A small segmentation model, trained from scratch: held-out accuracy 99%.
Rows from block 8, named by matrix and row number. Each number is 128 + 32 x the weight over the matrix's rms, rounded and kept within 0 to 255. All counts start at 0.
# convs0: first 3x3 conv (model.decb.0.0.convs.0.weight, 64x128x3x3, standardized in use), inputs 64-71, a 3x3 kernel for each
convs0.17 [173 196 128  80 128 151  60 128 128 185 193 204 128 206 158  61 128 128 128 128 128  55  57 128 128  95  28  87 128 128 128  28 128 128 110 128  80  43 128 128   0  85  90  32 128 150 128  86 128 195 128 128 128 128 128 128 211 128 128 201 128 128 128 128  23 128 128  81 128 172  98 128]
convs0.18 [128  85  17 128  15  40 128   6 128 187 128  81 128  76 128 128 128 128 128  51 128 187 128 128 128 217 128 200 128 128 192 128 128 128 170 128 128 128 128 128 128 128 128 128 128 128  59 100 128  45 128 128 128 128 199 128 128 229 128 128 128 128 128 128  67 128  77 128 168  80 128 128]
convs0.19 [ 54  49 128  80  89 128 128  77 128 128  98   8 128  47  48 128  57  79  71 128 128 128 128 128 128 128 128 128 128 128 128 128 128 128 128 128 128 128 128 128 128 200 128 179 128 128 128 128 128 184 128 167 128 128  71 128 200 128 128 192 128 128 128  79  57  76 128  74  75 128 128 128]
convs0.20 [128  72 128 128 128 164 128 128 237 128 128 128 128 176 128 128 128  95  55 169 128 128 128 162 128  67 128 128 128 128 128 128 128 128  99 128  71 128 128  73 128 194 128 128 215 128 128 128 128 128 153 128 128 191 210  79 128 170  44 128  63  81 128 128  54 128 128 128 128 128 159  71]
convs0.21 [128 128 128 128  84 128 128  76 128  40 128  38 128 128  39 128 128 128 128 128  69 156 191 128 128 128  66 128  33 128 128 128 128  88  70 128 128  67  81 128 128  24 128 128   6 128 128  38 178 128 128 128 128 128  96 153 192 128 128 196 154 128 128 128 191 217 166 128 197 158 128 128]
convs0.22 [128   5 128 128  39 193 128  57  79 165 128 128 128  72  62 128 128  50 167 128  90 128 128 128 128 128 128 128 128 128 128  79 128  59   0  45 128 128 128 128  68  95  75  62 128 128 101  70 128  95 128 128 128 128  99 128 128 128 192 128 128 128 214 128 128 128  56 128 128  72  27 128]
convs0.23 [ 58  27  55 128 128 128 185 217 221 128 128  50 128 128 128 128 163 225 190 154 173 128 197 128  41 128 190 128 128 158  96 128 128 128 128 128  99 128 174 100 128 128 168 168 128 128 128 128 180  80 128 128  69 193 128  82 128 128 128 128  65 160 128  34 128  86 128 128 128 128 178 128]
convs0.24 [128 128 169 128 128 128 128 192 128 128 128 128 128 128 128  89 128 128 128 128 128  73 167 128  65  97  96   0   0 128   0  62 128   0  74 128  74 128 128  87 128 128  80 128 128 128  45 128 128  76 128 128 128 128  71  84 185  32  23 128  68  27 128  49 128 180 128 214 172 128 170 128]
convs0.25 [128 128 160 128 128 171 128 128 177 128 128 128 128 128 128 128 128 128 182 198 105 128 180  98 128 207 128 128 128 128  94  76  99 128  63 128 128 128 128 128 128 128  29 128 128 128 128  57 128 128  41 128  86   2 185 128  31 128 128  66 128 128 128 128 128 128  63 128 128  32 128 128]
convs0.26 [128  76 168 128 128 195 128  62 128 128  89 128 128  23 128  79  65 163  43 128  74 128 128 128 128 128 212 179 128 128 166 128 128 128 128  69  67 128 128  51 128 128 128 128 128 171 165 163 128 166 167 128 128  86 128 101 128 209 128 128 168 128 199  61  16 103 128 128 128 128 192 128]
convs0.27 [128 181 128 128 128  72 128 206 128 128 128  64 128 128  67 128 128  50 128 128 128  39 128 128 128 128 128  50  83 128  82 128 128 101 128 128 128 128 128 128 128 128 128 128 160 128 152 176 128 128 128 128 128 128 107 128 128 128 128 128  74 128 128  73 128 128 128 128 179 128 128 128]
convs0.28 [128 128 128 128  68 128  35 128 128 195 128 128 128  46 181  34  61 172 128 128 128 167 179 166 128 128 195 128  42 128 128  76 128 128 128  95 128 128 182 128 128 128 128  92 128  82  71 128 128 167 173 128 180 203 128 128 204 128 189 220 128 128 185 128 128 128 165 128 188 174 128 198]
convs0.29 [128 128 128 128 128  72 128  75 128 159 128 128 128 105  89 128  87 128 128 162 128 128  89 128 128  94 128  69 128  85 128  84 128 128 128 128 128 128 128 169 128  88 128 177 128 128 128 128 128 185 211 128 183 128 160 128 128 199 128 221 167 128 128 128 220 128 128 241 128 128 167 128]
convs0.30 [128 128 177 128 128 189 128 128 173 128 128 185 128  33 196 128 128  73 128 209 128 181 207 128 128 166 197  81 128 202  54 128 191 128  35 128  55 128  88 128 128  61 128 128  40  80 128 212 128 128 186 128 128 128 157 208 230 128 128 221 128  72  59  82  18  70 128 218 128 171 239 198]
convs0.31 [ 89 128  67 128 170 128 128 163 128  86  17 128 128  55   4 128   4   0 128 128  80 128 128 128 128  90  92 128 128  88 128 102 128 128 128 182 128 128 128 128 128 128 128 176 128 128  90 128 128 128 128 128 175 128 128  96 128 149  82 128 128 128  95 128 172 128 128 181 128  64 170 128]
convs0.32 [128 128  52 128 128 128 128 164 128  94 162 128   4 170 128  67 128 128 128 128 128 128 128 128  71 128  67 128 128 195 128  26 175 128  42 128 170 128 128 185 128 128 181 128 128 128 128 128 128 128 128 195 128 128 128 128 128 128 200 128 128 128 128 128 128 128 128 128 128 128 128 178]
convs0.33 [128 180 128 128  48 128 128  97 128 128 173 170 128 128 128 128 128 128 128 128 178 172 128 128 128 128 128 128 128  99 158 128  82 160 185 128 128 128 128 128  62 128 128  72 128   0 128 128  63 128 128  63 128 215 176 128  89 204 128  38 128 128  41 128 155 128 165 168 128 128 169 128]
convs0.34 [128 128  21 170 185  48 128 128  75 128 128  60 128 128  23 165 128   2  95 128 128 173 128  75 194 128  37 128 128 155 128 128 128 128 163 173 128 128 128 128 128 128  79 128 128 165 128 128 152 128 128 128 128 171 128 128 128 128 128 128 128 128  32 128 128  91 128 128 128 128 128 128]
convs0.35 [128 181 128 171 197 128 162 128  71 168 128 128 128 102 166  71  73 166  62 128 128 128 128 128 220 199 128 198 128 128 128 128 128 179 195 128 128 128 128 128  61 128 128  62 128 128 128 128 128 128 187  68  61 128 128 128 128 217 128 128  34  70 128 128  67 173 195 188 128 173 190 128]
convs0.36 [128  87  96 128 128 128 128 128 128 128 128 128 128 128 128 203 213 128  65 128 128  92 128  59 128 128  85 128  93 128 128 128 128 128 128 189 128 128 128 128 128 128 128 128 128  75  87 128 128 128 128 128  61 102 128 128  71  89 128  47  91 128 128 176 193  70 128 128  22 128 128   0]
convs0.37 [176 179 128 128 209 173  52 153 170 128 190 183  75 128 186  73 179 173 186 128 128 193 202 128 179 240 177 128 128 128 128 128 128 128 128 128 164 128 128 128 128 128 128 128 128 128 153 128 128 181 128 128 163 128 128 181 128 128 184 128 128 128 128  67  57  58 128 128 128 128 153 128]
convs0.38 [128 128 128 128 171 128 128 200  85 128 128  86 128  65  48  48  67  89 128 128 128 128  62 128 128 128 105 128  48 128 128  58 128  70 128 168 128 128 128 128 154 128 180 190 101  92 128 128 128 128 128 128 198 128 128 161 195 128  64 204  84  87 128 128 128 181 128 169 193 128 189 128]
convs0.39 [128 128 128 128 128 128 128  85 128 128  74  53 128 128 128 128 182 128 128  70  81  36  61  81  34 128 128 128  88 128 128  44 128 128 186  77 128 128 128 128 128 162 128 128 128 128  93 128 128 128  97 128  91  99  57  78 128  66 128 128 128 128 200 128 209 188 128 128 128 128 128 128]
convs0.40 [128  80 128 128  96 128  96 109 128 199  67 128 128 104 128  81 128 128 188 128 128 128 181 128 128 128  43  89  89  89 128 128 128 128 128 128 128  58  66  70 128 128 128 160 176  37 128  92 128 128 128 128 128  73 128 128  69 128 159  70 128 214 128 128 128 193 128 128 193  75  57 128]
convs0.41 [202 128 128 128  41  49 128   0  63 128  76  81 128 128 128  94 128  86 128  89 128 128 128 128 128 128  70 128 128 128 128 128  97 128 173 128 128 128 128 128 170 128 128 128 128 128 128 128 128  89 187  82 102 128 128 128 128 128 128 128 128 161 179 185 128 128 128 128 128 128 128 128]
convs0.42 [128  46 128 128  67  70 128  69  33 128 128  78 128 128  85 128 128 128 168  91 128 196  52 128 171 128   9 128 128 128 177 128 128 160 128 128 155 174 128 128 182 128 128 128 128  70 128 128  74 179 128  65 128 128 128  77 128 128 128 128 128 128 128 128  62 128 128 128 128 128 128 128]
convs0.43 [190 128 128 151  71 128 128 199 206 128 128 128  60  91 128  23  57 128   4  75 128  68 128  60 128 128  52 128  69 128 128 128  84 128 128 128 128  57 128 128  34 128 128  90 128 128 200 128 174 181 128 174 128 128 128  85  50 128 128 128 128 128 128 128 222 128 128 168 128 128 128 128]
convs0.44 [128 128  59 128 175  92 128 128 167  51   0   7  48  77  94 128 128 128 128 128 128 128  67  82 162 167 128 128 128  89 128  63 128 128 128 128 128 128  88 128 128 128 128 128 128 128 128 128 128 128  75 128 128 128 128 128 128 185 128 128 128 128 195 128 187 171 128 189 185 128 128 128]
convs0.45 [ 64 128 160 128 178 156 208 213 128 128 128 128 128  73 128  70  78 128  58  29 128 102 128 128 128 128 128 128  30 128   0 128 128   3 128 128 128  55 128 128 128 128 128  59  56  53 128  86 128 183 159 128 157 179  81 128 128 128 187 178 128 206 226 128 169 181 128 218 128 159 157 128]
convs0.46 [128 196 128 128 128 128 128 189 128 156 180 128 162 164 128 128 128 128 128 217 181  96 247 196 128 192 157  95  80 128 128 128 160  39 128 128  89  87 128  50 128 181  55 128 218  85 128 234  86 128 210  71 128 207 128 128 128  86 128 128  57  49  20 128 128 128 212 128 128 181 191  81]
convs0.47 [128  90 128 128  54 128 128 128 128 128  98 230 128  93 170 128 164 128 128 179 128 128 185 128 128 128 165 128 128 128 128 128 128 128  78 128 128 128  63 128 128 128 128 128 128  90  73  88 128 128 128 128  76  69 128 205 191 128 128 183 128  70 203 180 128 128 128 128 128  95 103  59]
convs0.48 [ 67 128 193 128 128 128 128 128 128 128 169 217  57 164 192 128 184 174   5  70  77 128 128 128 172 128 173  83  70 128 128  99 128 128 128 128 104  57  66 169 128 164 192 166 191 161 209 171 150 211 128 128 128 128  79 128 181  94 128 128  76  93 128 128 128 128 128 128 128  77 128  59]
convs0.49 [128  97  48 128 195  29 128 182  87  76 128 128 128 128 128 128 128 128 128 128 128 128 219 128 128 128 179 128 202 162  81 193 128 128 202 167 128 128  63  22 128  78   0  57  80 128  34  97 128  69  74 128 166  57  65 208 128  79 170 128 106 128 128  96  75 128  94  47 128 128 128 128]
convs0.50 [128 128 128 128 128  65  68 128  23 128  29  85 128   0  30 128  50  64  64  90 128  94 128 128 128 128 180 128 128 128 128 128 128  85 128 182 128  29  13 128  91  37 128 128 128  85  79  97  77  91  98 128  87  46 128 225 158 128 128 177 128   2  49 128 211 128 128 198 128 128 128 128]
convs0.51 [128 128 200 128 128 128 128 128 128 128  98 128 128  37 128 128 128  88 128 204 164 232 179 128 199 164 128  70 128 128 128 128 128 128 128 128 128  74  31 153  77  48 128  73 109 128 159 253 128 199 250 163 199 207 128 173  90  51 128  69 128 128  52 191 128  96 159 128  78 128 128  45]
convs0.52 [128   0  82 128  30 128 128  61 128 128 128 128 176  63 128 184  59 167 128 128  57 128 128 128 128 172 128 128 128 128 128 128 128 128 164 128 128 128  73 128 128  56 176  46 128  91 159 128 128 128 128 128  72  47 155 128 128 158 183 229 128 128 199 128 128 171 153 169 219 128 128 195]
convs0.53 [128  65 128 128  85 128 128  99 128 128 128 128 128 128 128 128 128  90 177  76 128 228 167 128 169 128 171  79 128   0 128 128  29 128 128 128 128 128 128 159 128  64 128 128 128 128 176 128 195 222 220 210 196 209 128  42 128  82  72 128  41  27  67 128 128 128 170 128 128 128 128  95]
convs0.54 [ 94 219 128 128 239 128 128 190 177  62  80 128  85 128 128 128 128 128 128 214 192 128 128 128  16 128 128   0 128 128   0 128 128   0  75 162  37 128 128  98  62 128  65 128 128 128 187 128 128 128 128 128 128 128 128 128 162 128  94 185 128  74 166 128 128 128 183  49  93 128  88  55]
convs0.55 [ 69  83 176 128 128 199 128 128 128 128  65 128 128 128 197  40 128 151 128 128 228 128 191 211 128 128 195  46   1  11  57  61  80 128 128  54  64  29  99 128 128 128 128 161 128 128 128 188 128 167 128 204 201 128 128 128 128  73 163 184  76 193 166 128 128 171 128 128 166 128 168 162]
convs0.56 [167 128 128 178 128 128 195 128 128 169 128 207 184 128 128 128 128 128 128 128 128 128 128 128 128 128 128 128   0   0  52   0  25   0   0 128 128 128 128 128 128 180 128 128 128 128 101  91 128  89 128  47 128 176 128  73  67  83   0  65  94  71  53 128  85 128 128 128 128 128 128 181]
convs0.57 [128 219 224 128 153 128 128 128 128 182 128 190  91 166 128 128 128  51 185 128  45 197  63 128 174 128 128 128 128 187 128 128 177 128 190 185  81  49 128 128   0 128 128   0 157 101 128 128 128 128 128 128  94 128 128 128 128 173 203 128 203 200  41 128 128 170 128 128 128 128 214 182]
convs0.58 [ 89  58 128  47  19 128  37  74 128 159 128 128  81 128 165  96 128 128  72  78 128  61 128 128  71 128 128  76 157 128 128 128 128 159 193 128 128 128  84 128  69   0  71  10  78  76 128 128 128 128 128 128 128 128 128 128 128  78 128 128 128 128  84 128 128 128 128 128 128 201 128 128]
convs0.59 [128 178 128 128 128 128 128  79 128 128  38  41 128   0  79  98  69 128  54 128  20 128  30  36 128  74  86 190 128  94 178 128  81 128 128 128 128 128 128  83  68 128  32  10  69 128 179 128 128 189  98 128 128 128 128  99  99 206  85  65 128  99 128 128 128 206 128 128 224 164 211 194]
convs0.60 [128 128  72  49 128 128 128  73 128 128  57  23  84 128 128  67 177 228 128 187 215 128 128 235 128 128 128 128 161 128  63 128 128  68 128  88 128 193  69 128 128  76 128 128 128  59  88 201 128 172 207 128 162 164 128 128  63 195  84  69 128 184 128 160 128 128 128 128 128 128 128 128]
convs0.61 [128 161 128 128 128 128 128  92  49 101 128 172 128 128 128 128  73  94  59 128  54  45 128 128  82 128 223  56 128 128 128 128 128  38 128 128 128  83 128  94 128 128  90 128 128 128 128 128 128 182 195 128 177 186 128  74  24  96 128 128 128 189 198 128 153 128 172 181 128 181 185 128]